From a checkpoint of a small masked spectrogram model: log mel input.
Rows from block 2, named by matrix and row number. Rows with one number belong to one neuron. Each number is 200 + 30 x the weight over the matrix's rms, rounded and kept within 0 to 999. All counts start at 0.
# gate: MLP gate (model.blocks.2.mlp.gate.weight, 512x256), inputs 0-127
# fc1: MLP up (model.blocks.2.mlp.fc1.weight, 512x256), inputs 0-127
# fc2: MLP down (model.blocks.2.mlp.fc2.weight, 256x512, transposed), outputs 0-127
gate.419,134,146,148,243,223,200,212,184,297,199,173,203,179,191,204,246,214,164,200,178,197,181,190,129,200,208,186,227,191,175,168,197,226,200,201,155,206,194,219,100,206,167,196,198,175,258,175,228,229,198,205,202,142,206,203,221,181,175,194,187,235,206,190,225,150,231,178,170,171,81,191,207,189,174,216,212,169,202,200,140,171,203,162,174,213,216,231,280,212,232,209,255,199,265,132,137,206,265,189,205,210,193,201,185,157,219,198,226,159,165,244,221,259,211,220,200,209,211,203,209,188,225,234,198,223,199,320,234
gate.420,192,204,215,199,205,150,200,200,186,200,168,192,193,208,191,188,272,200,199,228,198,194,174,209,203,186,235,196,201,216,238,195,226,204,196,164,205,215,119,201,194,177,185,193,181,240,220,265,246,186,208,144,153,182,132,187,213,212,208,198,184,207,248,227,221,170,193,186,200,194,192,239,174,232,192,194,219,223,280,151,200,191,215,181,163,202,204,199,142,246,231,193,189,297,203,193,200,204,201,201,186,159,189,200,188,193,239,204,216,199,224,176,207,188,192,265,192,200,183,178,181,197,203,192,201,205,200,204
gate.421,154,211,174,204,235,241,198,170,230,154,198,200,199,199,204,210,201,200,247,215,208,237,220,212,192,213,189,197,170,209,195,201,203,233,206,101,200,223,186,198,199,193,232,155,200,201,228,194,270,203,181,208,200,204,206,217,225,190,199,229,228,206,211,192,214,154,201,186,212,198,203,225,195,192,207,218,204,230,200,165,199,188,201,189,215,240,191,201,189,205,206,214,182,211,208,184,215,185,210,223,311,200,195,203,201,194,194,201,164,200,129,201,160,213,189,193,176,193,227,180,150,186,243,203,205,218,204,192
gate.422,229,235,269,212,169,241,188,185,200,173,215,221,216,140,297,252,187,201,153,210,187,217,216,231,200,204,191,185,187,163,196,196,235,197,251,195,251,210,200,137,178,173,221,246,197,196,150,201,237,262,191,210,192,200,249,194,237,154,134,214,209,200,233,199,192,145,191,203,220,193,149,219,189,202,174,177,220,161,200,227,159,125,179,198,201,194,177,199,143,126,208,105,185,191,190,110,198,202,205,214,135,160,203,193,212,205,197,217,198,202,190,263,155,140,220,118,197,214,234,136,245,185,164,213,170,182,205,186
gate.423,214,209,200,192,179,215,199,203,218,188,141,169,202,214,200,212,197,245,205,204,183,200,200,222,169,215,199,227,198,195,209,200,210,180,155,203,221,205,200,275,208,216,192,194,204,180,190,198,187,200,190,211,215,200,175,209,182,184,199,185,207,234,185,181,211,221,196,195,180,189,222,179,169,174,188,199,196,321,224,205,199,234,202,212,252,203,203,195,212,214,164,202,249,219,201,196,234,185,194,161,188,210,218,204,193,191,153,200,152,222,217,216,199,203,195,312,150,207,220,136,166,218,201,252,202,251,79,204
gate.424,112,192,139,224,193,207,283,193,205,211,216,205,196,211,205,222,197,178,164,171,181,214,217,126,208,199,176,242,189,198,197,204,210,216,217,193,200,217,257,257,188,228,234,162,220,168,202,207,150,196,195,211,178,186,177,236,176,240,202,198,175,202,222,260,195,183,209,200,210,166,190,286,205,218,199,265,149,201,273,205,225,204,225,217,207,192,201,239,267,251,170,188,147,225,168,208,179,178,222,222,187,113,202,212,178,196,194,200,200,200,200,288,187,196,238,186,175,217,198,236,126,217,213,206,185,161,240,295
gate.425,186,200,152,118,194,137,123,263,204,202,220,199,205,196,201,178,201,181,221,200,197,244,188,225,190,203,205,194,179,196,235,230,167,203,212,209,194,196,191,200,163,197,174,203,173,131,200,114,189,201,203,150,181,166,228,212,215,247,253,217,176,190,201,200,213,200,181,200,201,213,206,187,202,158,201,141,229,212,201,220,251,185,215,196,202,217,227,181,183,193,239,174,250,199,196,184,170,217,167,201,153,200,209,200,244,190,303,157,261,202,279,108,184,218,202,199,149,201,201,201,244,209,265,192,173,163,192,210
gate.426,249,141,228,145,198,201,201,155,202,202,215,210,207,272,184,154,221,196,194,208,154,209,199,178,199,168,197,239,187,226,203,206,206,203,211,145,204,201,163,207,197,195,198,200,272,203,200,199,214,248,220,223,215,172,205,200,151,216,152,209,200,281,205,200,213,179,194,216,208,211,200,139,181,153,213,229,182,203,128,202,273,194,234,192,182,206,192,162,196,197,197,200,203,213,223,194,199,202,201,214,176,200,200,224,203,213,242,213,153,201,197,199,181,195,195,200,214,233,190,200,164,218,211,198,179,213,184,190
gate.427,198,183,250,194,200,199,203,199,196,200,223,199,200,189,199,178,190,199,210,270,165,206,202,198,220,185,158,296,200,204,180,213,229,224,225,188,201,192,211,200,212,195,230,167,217,249,164,192,201,217,197,190,207,200,196,197,190,169,150,202,207,208,165,201,201,192,203,202,223,174,200,201,196,186,200,206,198,181,206,279,183,203,191,199,239,257,196,195,199,257,204,194,201,200,278,200,200,185,230,201,213,199,178,190,208,216,271,199,200,170,196,214,199,208,201,172,192,211,203,156,143,199,219,199,201,166,222,234
gate.428,185,198,196,200,201,206,214,188,199,169,222,242,155,205,280,240,100,201,234,198,181,189,191,198,145,199,213,181,210,222,195,138,173,203,203,251,166,226,190,206,184,124,204,193,199,189,195,211,131,226,200,246,198,242,200,193,216,196,210,188,179,200,223,186,167,192,201,170,188,209,154,194,206,216,253,197,159,228,187,199,172,221,207,201,251,194,146,165,154,227,233,163,214,216,179,195,175,200,167,206,248,158,238,219,178,203,227,211,174,238,196,200,230,194,207,255,193,213,217,192,280,211,194,164,194,139,201,202
gate.429,197,189,182,216,202,191,196,198,202,190,231,199,197,195,245,214,199,157,217,183,201,196,227,223,202,234,200,204,149,198,204,217,200,219,207,238,198,219,201,197,181,206,202,250,200,243,195,186,214,210,207,196,184,203,239,224,204,187,173,208,193,196,191,199,201,216,262,159,210,189,248,211,206,197,209,209,206,216,197,189,193,254,140,211,208,196,205,212,186,206,222,145,197,178,137,205,209,178,198,210,194,185,183,253,200,225,175,210,216,200,145,139,144,197,202,205,263,207,188,204,213,190,199,172,201,170,269,203
gate.430,204,168,233,197,212,164,224,199,197,207,200,209,217,151,203,260,189,195,167,220,235,172,200,201,182,196,205,200,189,221,171,236,217,273,275,269,227,218,133,193,206,247,208,201,232,200,204,198,209,194,138,210,171,222,219,236,167,212,201,140,99,207,211,214,192,199,230,188,202,238,203,224,182,183,195,214,208,206,142,207,203,194,194,236,200,224,200,206,155,201,218,263,162,192,166,171,198,259,239,197,196,235,218,215,171,176,199,184,189,225,200,178,244,171,122,155,203,253,198,257,287,203,241,236,200,280,188,195
gate.432,189,203,167,162,196,201,188,200,193,197,197,202,176,175,196,251,194,197,204,227,209,190,202,199,208,198,205,196,176,175,241,197,214,198,205,217,208,200,199,188,180,185,208,221,216,237,229,197,200,211,195,202,200,220,199,198,193,190,210,181,230,201,200,147,211,186,180,245,201,185,200,202,212,190,172,220,213,207,200,198,183,168,222,207,215,217,200,233,200,200,200,227,268,205,200,166,197,188,190,203,166,188,200,202,198,254,209,218,201,229,191,211,167,200,157,198,204,182,201,199,166,203,171,210,142,225,209,206
gate.433,166,201,220,208,265,156,198,186,248,202,174,207,262,201,104,208,210,196,239,180,181,180,283,185,202,208,208,243,204,184,166,225,204,218,115,243,175,195,200,260,197,149,220,206,218,204,294,197,191,209,199,171,226,248,201,227,250,181,201,288,276,206,201,192,201,199,240,232,198,220,189,222,211,201,199,168,172,187,254,197,278,189,213,101,254,200,202,209,195,78,220,131,199,193,166,212,186,201,218,210,201,249,125,173,266,244,198,151,133,191,193,144,181,225,205,204,168,186,253,177,197,224,218,127,197,170,203,272
gate.434,236,139,188,218,191,170,207,193,205,210,202,207,160,214,200,193,236,206,195,210,215,170,197,121,168,127,202,189,211,202,209,221,202,217,244,218,210,259,147,202,205,175,216,199,216,263,154,158,162,171,204,174,178,228,237,193,203,203,151,185,229,205,94,188,173,181,223,211,148,175,158,217,227,201,235,153,203,220,183,200,236,182,198,192,194,202,193,204,194,225,210,230,197,212,167,162,200,251,225,235,219,210,199,210,200,216,193,224,166,200,230,193,175,152,192,184,212,228,217,258,135,213,172,164,252,217,209,200
gate.435,163,189,193,201,206,200,158,203,220,204,142,206,242,168,173,180,235,196,207,187,199,190,198,201,200,186,193,173,200,199,203,198,214,200,207,208,221,181,275,196,239,304,193,178,173,159,218,212,198,199,201,219,224,200,209,185,212,198,192,153,198,213,200,221,192,199,196,199,189,210,220,201,200,208,206,205,194,180,228,183,166,248,260,171,200,217,223,214,200,198,214,175,207,203,198,255,207,194,200,238,201,206,205,198,197,177,222,202,261,167,218,169,194,189,202,230,198,200,197,225,189,177,200,248,293,237,175,206
gate.437,218,205,196,196,194,183,216,248,203,196,209,208,188,200,206,211,187,204,171,200,241,169,186,200,234,220,218,150,208,197,151,239,153,200,165,201,206,175,159,233,195,170,204,126,203,179,163,205,192,205,187,207,202,209,216,199,204,245,207,203,198,221,257,200,198,173,200,201,199,179,115,189,180,183,212,213,202,200,202,193,171,200,190,230,148,229,200,246,195,163,217,190,207,158,245,201,201,201,200,198,183,255,197,222,212,190,182,294,200,185,204,172,205,128,191,149,145,219,184,220,125,242,198,191,218,145,222,197
gate.438,201,185,168,197,197,195,227,196,167,176,203,202,197,200,179,169,199,204,181,201,196,220,216,176,187,202,242,218,215,212,198,199,200,214,198,199,195,181,213,201,159,209,194,200,177,201,208,183,213,252,209,199,200,201,181,194,196,205,217,255,205,224,225,151,160,189,234,219,200,196,176,251,212,170,193,203,203,187,207,267,183,200,199,250,207,233,225,260,212,146,201,250,200,213,185,156,197,201,191,213,183,220,194,203,244,207,152,200,220,200,198,200,225,243,207,205,200,214,220,204,200,196,194,193,198,197,223,225
fc1.419,188,252,152,202,265,158,226,200,227,235,191,159,184,185,198,240,222,299,244,200,210,165,192,200,191,205,132,185,215,201,204,150,198,209,180,200,199,183,99,188,250,210,199,190,185,202,197,203,220,201,200,162,201,226,179,199,181,191,193,326,240,219,213,210,195,135,228,203,199,199,256,182,175,200,189,239,240,194,183,258,139,200,169,160,217,201,260,203,200,192,190,194,235,203,198,194,177,223,201,231,179,187,126,199,199,226,148,227,177,281,229,194,184,199,198,156,147,206,295,187,199,173,201,204,199,199,215,215
fc1.420,199,200,243,199,196,240,150,201,216,200,207,187,206,201,203,202,217,144,202,183,217,198,215,226,135,186,206,174,208,222,211,200,249,194,195,200,253,260,204,221,208,200,197,196,168,262,179,202,201,166,306,174,194,198,130,181,190,202,196,191,204,193,208,249,197,122,200,182,207,203,241,197,243,198,182,195,218,231,278,236,181,191,205,198,185,200,213,207,194,202,209,203,223,221,176,189,199,200,205,193,132,214,172,198,208,194,267,272,204,191,206,203,225,204,204,203,191,190,194,198,192,181,219,201,187,251,202,206
fc1.421,189,190,199,202,208,194,131,162,223,171,198,235,187,260,189,221,237,187,201,209,189,174,222,182,197,186,235,203,199,181,191,200,221,200,173,367,202,196,203,193,180,194,187,201,260,198,198,177,214,201,190,180,197,221,195,201,200,221,186,124,183,223,145,201,199,196,171,200,200,260,188,201,200,251,213,262,209,200,198,199,198,218,193,209,168,205,177,172,200,184,199,192,241,184,178,201,283,154,209,201,200,202,248,119,186,170,210,216,218,235,201,178,210,209,172,176,191,191,251,202,192,238,207,191,202,202,215,202
fc1.422,205,181,201,286,208,202,207,176,191,188,209,227,168,263,229,181,194,195,190,175,229,227,196,188,197,180,186,210,226,178,201,200,209,239,219,223,198,190,205,159,194,199,185,202,208,234,166,176,161,213,245,211,205,229,204,206,151,198,188,199,193,186,143,217,208,261,186,315,216,173,221,177,197,176,203,218,200,194,199,204,215,198,180,248,200,172,187,186,221,238,195,275,256,228,184,224,201,137,147,178,211,140,205,174,184,198,200,201,226,210,225,164,202,199,199,198,254,239,191,187,184,198,174,237,193,182,200,213
fc1.423,193,264,175,195,203,208,198,211,193,227,166,182,75,211,197,200,203,202,220,183,184,218,246,211,196,225,207,233,189,206,189,195,127,199,196,171,226,227,213,179,209,206,199,193,198,197,161,200,196,198,204,200,195,207,262,216,189,184,201,191,204,200,203,159,222,228,192,219,240,198,195,191,171,211,156,200,202,201,243,177,187,202,197,200,232,163,203,194,191,216,124,169,176,268,199,197,172,184,204,245,185,203,222,203,193,179,153,201,165,212,230,224,227,200,200,202,199,242,207,201,177,203,218,222,207,210,129,166
fc1.424,199,173,215,215,190,187,196,196,200,207,179,283,167,207,200,199,335,136,201,208,217,238,241,176,201,192,202,193,211,257,183,87,240,181,196,212,196,203,180,118,224,242,202,202,142,213,188,202,200,196,134,217,228,196,239,197,194,198,197,267,172,184,177,251,179,184,241,189,153,213,161,167,168,170,226,204,201,180,172,158,202,200,195,178,158,208,167,193,204,201,204,213,174,227,185,173,188,279,131,198,238,228,204,197,244,231,210,111,208,212,268,164,188,210,217,235,227,165,245,240,212,197,157,258,207,201,103,157
fc1.425,217,123,190,293,194,201,172,165,203,221,144,198,185,191,199,202,164,201,202,199,198,204,202,201,208,237,206,225,250,233,198,160,155,200,199,200,199,201,182,186,209,198,164,195,180,197,199,197,180,196,216,206,205,177,196,151,206,173,239,199,222,149,157,267,177,195,199,198,253,248,204,254,172,238,166,171,167,247,234,192,188,240,197,203,199,199,213,227,196,191,250,198,189,197,170,166,199,212,205,198,185,173,226,285,169,216,169,189,179,256,210,149,199,137,197,200,207,220,279,191,195,201,211,250,201,207,182,200
fc1.426,200,182,266,232,186,198,222,185,151,169,206,257,246,197,178,241,204,187,220,166,199,148,217,195,202,200,199,284,198,110,190,195,223,274,214,165,156,181,236,175,194,191,241,177,200,197,201,198,220,239,179,175,231,197,213,196,224,167,195,181,167,203,199,202,263,197,190,181,267,235,197,243,223,230,247,208,181,178,199,191,185,205,174,221,189,209,201,198,199,186,151,198,197,171,253,206,202,194,208,195,193,218,157,210,209,182,200,200,219,220,177,204,180,163,204,156,204,222,196,180,199,217,207,229,236,271,204,203
fc1.427,243,201,168,195,217,200,199,209,208,155,198,198,196,204,158,205,200,200,195,197,200,179,212,201,196,200,199,187,225,204,196,200,198,199,199,209,198,196,196,219,189,198,221,213,202,220,219,235,241,199,200,206,237,203,172,203,223,198,229,200,249,190,214,194,213,189,200,144,196,202,135,260,222,201,152,191,198,240,125,126,200,194,198,203,187,149,206,193,207,185,200,211,187,226,219,203,200,206,168,235,188,206,176,256,197,179,203,194,231,203,202,200,166,202,194,217,210,181,204,217,224,201,202,193,179,263,199,196
fc1.428,205,200,202,151,170,196,199,180,196,169,255,204,197,194,212,206,297,199,252,198,200,210,198,222,178,159,208,204,215,194,189,200,168,197,190,104,200,200,201,210,175,250,193,198,227,201,170,198,209,222,187,195,197,153,172,146,221,194,238,199,204,178,182,180,205,202,147,201,184,225,244,212,224,202,124,201,127,105,235,194,219,200,194,205,177,181,202,142,212,194,185,179,218,229,235,216,198,247,233,236,204,169,178,201,191,204,157,200,203,216,177,157,173,199,224,187,274,171,205,220,195,178,200,184,203,247,185,214
fc1.429,201,200,198,158,196,216,171,211,172,217,222,224,180,199,199,203,235,200,206,199,261,179,204,210,181,189,212,198,166,219,194,195,205,200,213,192,226,207,200,174,252,202,201,251,232,200,186,237,226,233,211,201,215,166,198,189,231,202,192,181,224,195,197,179,236,189,211,207,200,154,199,141,227,201,150,203,201,160,227,205,202,211,179,131,243,163,250,221,209,206,191,227,184,206,206,259,191,194,217,199,172,195,194,170,183,249,209,208,218,200,190,167,195,256,191,180,181,164,196,211,217,188,170,212,217,141,199,222
fc1.430,191,197,200,229,181,209,200,203,179,216,182,261,197,254,193,189,194,216,225,128,198,218,203,199,201,189,191,209,177,231,220,200,196,196,200,196,158,186,198,127,200,205,203,227,203,180,201,148,200,184,198,195,174,188,192,217,206,197,202,205,231,184,199,201,234,192,201,266,192,184,143,254,202,208,202,212,194,207,240,173,170,104,190,164,208,226,228,222,196,216,205,188,215,213,170,192,218,207,198,218,171,190,263,255,180,245,217,173,297,239,175,170,222,206,220,224,200,153,197,170,189,209,165,184,200,107,221,180
fc1.432,215,196,205,200,200,206,202,200,209,199,244,213,201,201,248,211,116,185,206,265,196,198,225,193,196,206,211,202,249,195,200,221,215,195,183,194,201,197,236,199,195,200,200,182,217,171,209,251,205,199,184,203,200,192,284,201,167,235,189,193,186,250,224,201,175,199,179,199,168,193,199,197,214,233,240,196,178,199,200,212,200,178,204,202,144,228,151,200,181,199,206,202,184,197,197,189,207,205,217,213,197,191,194,205,174,196,211,209,212,196,198,197,194,181,200,142,200,192,193,187,197,271,200,190,198,217,184,223
fc1.433,227,148,187,198,186,202,192,195,133,207,239,288,194,223,218,206,200,159,166,188,175,297,186,252,202,213,176,210,189,205,262,200,203,204,194,166,217,205,215,153,198,199,196,216,199,201,190,196,248,201,232,201,352,201,191,206,224,176,206,220,200,232,199,211,204,202,222,242,186,170,162,189,207,206,208,237,209,228,186,127,202,209,187,200,192,158,152,196,185,153,220,201,139,261,238,117,217,185,202,193,203,227,198,292,203,208,199,209,156,202,251,202,206,198,282,154,199,231,200,185,210,211,201,188,201,238,236,195
fc1.434,182,146,203,207,245,218,220,120,195,194,216,200,170,241,213,241,239,232,210,236,173,90,202,200,167,71,195,206,194,199,161,218,222,149,205,170,198,243,204,232,171,174,153,202,230,203,128,201,195,147,182,194,138,203,167,169,198,209,138,188,279,164,187,221,229,198,219,212,143,198,201,246,225,228,201,195,229,198,220,189,169,200,219,201,201,199,204,197,200,193,236,241,218,214,193,215,170,222,201,210,201,249,185,233,197,213,244,291,234,188,187,156,206,202,253,199,200,171,113,200,184,279,169,151,241,184,250,198
fc1.435,198,223,200,210,182,200,202,194,202,194,147,241,188,248,187,200,198,194,172,222,211,210,208,201,203,206,203,202,146,219,185,166,202,199,197,229,155,238,209,223,194,244,199,162,212,210,199,222,202,205,216,203,210,200,228,226,228,200,202,215,202,195,216,200,197,196,232,193,158,200,191,202,200,175,196,199,211,201,125,259,202,200,200,202,203,194,190,187,212,234,200,200,201,200,202,179,199,239,199,155,203,171,195,159,199,218,112,198,147,198,199,198,209,211,234,157,203,190,207,188,221,205,184,187,160,203,231,130
fc1.437,182,195,202,198,130,190,153,249,195,214,243,190,194,176,205,207,198,133,239,177,200,229,172,307,273,207,179,211,197,283,258,250,200,179,162,196,216,124,99,181,188,200,210,206,238,198,179,168,185,192,236,133,179,197,173,200,190,202,160,207,199,136,207,200,198,265,199,165,176,166,210,232,199,207,215,207,178,203,223,242,194,253,199,212,147,196,231,264,205,172,212,211,189,220,221,202,205,237,210,239,176,210,183,200,197,187,221,183,232,201,191,182,201,165,216,196,193,197,234,230,203,241,156,202,202,117,216,208
fc1.438,205,169,176,183,190,160,169,199,217,203,206,198,196,199,186,187,202,200,201,191,164,211,190,195,201,198,196,191,216,225,227,195,190,209,198,197,189,157,207,283,195,202,204,277,198,198,198,216,198,231,192,192,158,203,254,202,221,248,213,218,257,186,207,181,184,190,222,167,265,204,192,221,200,215,199,202,200,245,203,201,200,211,223,204,196,249,233,207,201,140,189,202,199,200,191,202,223,193,176,239,181,259,199,191,295,189,205,243,248,196,206,201,198,247,221,260,225,192,222,208,187,234,195,230,128,207,204,192
fc2.419,193,199,199,223,230,210,218,198,195,192,162,211,209,162,200,191,247,236,199,233,223,207,198,199,156,157,206,199,192,236,209,202,169,198,147,214,196,178,165,210,205,187,195,218,220,200,187,185,210,200,207,159,201,197,192,200,198,187,202,209,151,218,207,199,200,173,231,210,195,217,209,174,196,192,142,201,222,174,191,193,229,202,199,200,175,198,233,199,190,178,209,219,203,200,220,241,191,217,229,200,137,201,182,199,209,200,210,197,196,179,192,198,187,203,179,197,204,170,216,156,196,212,187,202,198,204,184,166
fc2.420,174,143,207,200,195,220,201,219,168,332,187,223,181,204,178,196,216,199,255,198,194,200,170,198,222,204,193,182,188,199,182,195,161,164,164,201,202,183,169,225,116,172,193,200,186,198,200,176,193,224,218,198,133,218,200,208,200,221,214,198,207,173,226,213,183,196,212,222,200,200,204,135,218,229,202,162,233,199,212,202,237,199,158,203,236,200,205,209,198,198,290,201,138,200,217,197,198,199,201,215,194,231,206,180,190,189,224,161,241,199,220,202,260,167,211,253,247,181,172,221,133,197,227,219,198,259,203,250
fc2.421,175,231,186,200,203,206,199,200,205,200,188,198,184,210,184,331,197,186,232,200,199,249,199,182,168,293,141,130,195,237,150,201,211,262,92,223,303,222,173,175,250,177,216,173,226,194,198,199,201,203,143,186,165,196,218,223,281,180,211,188,225,219,203,172,202,154,173,209,199,194,233,224,179,157,198,211,204,231,208,194,219,211,183,200,186,191,215,191,296,208,172,259,186,223,199,201,136,185,232,232,191,228,224,193,194,200,207,203,109,200,158,181,205,176,209,212,178,256,197,184,185,199,174,205,206,212,197,189
fc2.422,200,211,289,202,204,200,222,165,206,200,205,215,163,201,273,185,207,198,160,68,207,195,199,196,214,185,237,93,239,199,203,154,105,199,201,174,156,193,198,146,213,179,95,200,199,207,183,198,190,199,216,201,200,190,257,165,196,161,214,183,167,209,230,251,200,201,161,193,200,237,188,195,226,200,200,197,227,173,248,159,194,139,205,234,202,225,203,200,203,183,213,186,195,199,243,210,223,249,222,233,200,227,201,207,184,174,184,167,198,238,200,203,201,193,192,148,185,152,224,191,242,202,245,201,207,124,203,198
fc2.423,183,206,201,220,248,178,212,203,177,275,238,200,229,197,199,204,195,199,171,200,173,196,230,187,200,169,195,229,210,247,198,176,207,200,248,231,190,222,245,209,176,172,201,201,200,204,243,198,209,200,177,220,172,194,185,200,225,199,185,203,225,203,205,227,201,217,199,198,198,235,181,229,203,199,153,204,215,204,200,180,194,123,213,204,202,191,190,197,176,205,199,194,180,221,220,223,181,201,253,207,204,143,169,235,188,214,211,188,208,195,121,184,212,193,189,145,195,216,197,203,199,210,261,161,203,170,251,213
fc2.424,216,197,153,203,200,186,179,224,175,139,202,203,184,172,189,211,254,210,162,160,250,175,218,198,191,199,94,192,121,201,198,189,227,203,228,189,205,229,193,123,284,272,180,116,196,202,199,204,192,196,197,212,171,192,226,223,165,217,200,201,182,256,233,219,174,218,237,246,183,202,99,128,201,202,174,177,197,201,199,164,254,190,198,209,238,186,211,176,191,247,202,209,212,249,191,184,206,145,159,225,248,270,177,256,205,204,197,217,300,198,270,197,221,196,153,200,198,209,187,219,234,201,200,216,245,274,173,228
fc2.425,174,201,270,149,216,241,199,219,200,219,176,226,187,198,200,179,203,235,207,207,239,245,224,146,194,239,186,202,222,173,213,212,197,215,184,235,224,218,180,212,188,206,218,191,199,200,197,174,183,206,187,273,207,188,260,225,177,131,173,162,255,197,215,200,203,196,199,139,130,205,193,190,215,238,201,194,183,200,190,249,209,204,240,125,208,175,196,202,175,271,174,281,221,164,239,193,191,142,179,207,219,235,194,185,193,197,189,200,175,206,192,189,194,148,224,196,230,196,187,295,237,196,193,197,203,202,249,203
fc2.426,190,221,206,234,216,173,188,178,222,252,193,198,200,197,222,175,185,224,199,241,233,226,224,252,187,167,173,245,201,200,227,165,214,208,199,245,256,196,207,227,191,232,200,209,200,218,153,194,169,225,154,208,200,251,203,237,200,204,230,196,207,199,208,203,189,308,186,174,225,207,198,212,189,210,196,222,200,200,176,204,213,202,203,205,203,201,200,166,199,224,188,199,211,223,211,143,199,174,216,211,202,191,213,220,202,135,202,210,209,200,213,180,202,193,180,188,195,209,208,207,200,225,252,162,215,199,194,202
fc2.427,220,231,238,136,195,229,176,214,220,212,179,243,221,194,235,175,181,176,177,185,110,212,209,207,234,204,182,202,225,233,200,187,182,201,179,211,204,156,275,167,197,241,190,230,197,209,203,198,194,199,233,200,234,246,198,199,206,213,205,219,194,240,195,203,222,204,232,257,165,203,199,201,160,200,224,188,204,199,207,217,143,265,268,225,202,222,197,215,165,214,208,182,190,174,188,204,199,259,202,178,212,171,197,198,194,205,204,213,173,194,198,194,212,237,190,195,179,203,161,148,191,240,201,209,244,161,192,210
fc2.428,200,239,183,217,194,207,181,169,180,267,207,209,199,211,188,195,258,179,250,173,221,224,200,203,206,201,209,190,203,178,198,205,223,198,195,198,187,196,212,208,238,194,237,202,200,217,201,197,211,210,217,160,199,111,250,191,183,179,197,207,198,162,215,199,200,196,228,254,227,212,221,222,243,200,200,138,200,199,190,193,225,175,180,182,170,223,273,207,260,200,199,263,177,218,208,185,204,199,233,138,254,231,201,201,199,227,221,196,199,166,229,200,177,195,186,208,206,199,205,165,186,184,173,249,202,210,186,200
fc2.429,202,170,195,257,231,192,223,134,195,204,189,180,145,202,188,189,167,201,199,166,175,199,188,200,207,79,201,210,204,214,190,231,166,193,190,208,167,241,225,144,187,121,207,201,219,181,199,206,190,225,215,205,165,239,162,180,223,224,220,180,202,203,239,199,218,197,203,198,185,126,204,198,207,212,183,182,203,191,183,237,134,200,198,170,197,193,160,207,144,196,185,219,209,187,224,197,177,198,188,189,219,171,186,199,192,204,113,209,190,225,201,193,219,185,194,177,199,219,169,240,206,220,206,206,205,216,221,260
fc2.430,208,200,210,238,200,181,252,201,212,204,179,206,171,241,205,166,188,174,193,202,173,216,213,224,255,200,193,261,186,226,178,226,200,261,200,186,225,188,235,127,264,207,129,231,222,200,261,238,160,199,255,207,171,193,197,190,163,199,236,208,180,177,154,204,282,185,208,240,197,258,185,232,193,220,195,299,208,199,213,212,235,184,202,220,230,233,200,219,200,201,223,174,213,203,212,204,242,197,196,202,120,199,215,221,224,180,207,212,218,206,179,194,205,235,172,222,207,186,185,164,199,160,107,191,227,133,201,209
fc2.432,196,200,190,231,229,230,210,256,248,212,264,154,200,167,158,214,211,208,206,180,213,255,179,204,222,247,173,161,179,254,295,196,223,189,196,158,198,225,208,204,230,197,181,307,177,198,211,195,208,197,206,104,218,163,163,194,327,204,229,204,237,181,140,214,221,187,156,193,263,196,111,195,194,201,192,107,195,197,160,201,225,158,188,234,197,247,185,230,200,240,195,207,311,211,223,211,161,200,188,226,251,184,193,189,170,205,137,211,165,209,201,240,214,207,200,202,187,197,203,219,200,223,228,171,205,204,214,198
fc2.433,175,236,196,187,219,215,206,231,205,171,259,192,190,197,209,200,227,176,208,230,188,174,166,206,199,201,201,120,211,212,204,198,196,200,200,238,221,205,227,174,199,194,165,257,201,262,169,261,208,196,204,192,218,210,233,220,201,248,197,199,164,225,200,273,171,198,209,155,194,168,200,228,174,180,197,171,193,202,203,187,178,204,173,180,197,197,192,196,192,188,206,209,197,220,165,285,212,179,258,200,228,198,229,218,178,199,118,135,172,206,201,197,185,191,168,124,214,194,213,176,178,180,202,187,120,196,218,199
fc2.434,194,212,261,136,198,206,235,218,201,135,136,203,145,260,190,235,158,175,183,210,213,185,195,227,207,147,238,224,184,200,195,186,201,201,187,146,177,265,202,207,217,215,184,191,215,192,226,216,198,215,191,268,191,196,208,197,224,168,209,172,202,169,176,198,200,233,168,197,247,198,231,197,212,203,215,305,206,192,210,199,257,204,167,187,195,177,257,191,221,209,208,192,139,189,181,203,195,242,197,295,149,231,201,198,180,196,215,196,198,202,226,186,213,200,199,190,224,203,197,148,197,238,208,201,173,197,158,173
fc2.435,163,232,219,198,196,195,206,234,227,271,202,205,218,168,235,200,188,180,205,186,206,228,246,215,202,174,213,216,200,213,199,199,184,181,130,149,232,198,215,189,196,198,221,201,153,147,195,199,196,204,250,200,314,197,202,198,195,170,198,192,291,229,201,218,219,246,156,197,202,131,198,203,202,229,206,207,195,221,212,183,172,263,263,155,204,186,178,217,161,212,210,126,239,196,184,222,242,234,240,175,169,161,200,243,167,200,203,186,220,208,247,154,227,212,174,220,206,221,204,205,185,223,198,277,192,225,199,168
fc2.437,206,235,216,190,201,185,152,257,214,231,181,199,200,145,199,134,195,200,188,199,242,194,193,191,281,179,196,204,212,188,222,173,214,204,206,200,200,234,202,199,136,217,195,206,210,202,244,151,199,196,198,186,195,179,198,187,239,239,192,189,159,201,183,195,130,219,204,201,206,268,214,272,213,260,147,190,163,202,249,155,200,213,182,227,229,142,201,164,181,202,228,203,192,203,170,209,199,201,199,186,201,175,190,119,169,156,161,197,203,182,175,201,201,221,165,218,188,181,287,204,223,230,221,220,153,257,203,244
fc2.438,174,142,229,204,196,247,205,238,197,204,200,221,199,216,183,202,199,200,230,251,245,219,191,271,252,225,202,189,160,229,272,201,180,207,220,204,185,176,197,200,200,201,202,211,175,206,190,154,199,194,201,233,203,201,268,236,232,210,197,172,199,228,199,250,203,207,247,191,199,200,234,200,206,217,181,175,199,278,218,200,199,219,200,163,201,166,182,189,239,195,188,171,191,253,218,178,225,187,174,211,267,260,210,184,154,185,236,256,230,188,204,187,204,209,202,190,218,202,206,210,186,179,210,200,176,226,183,165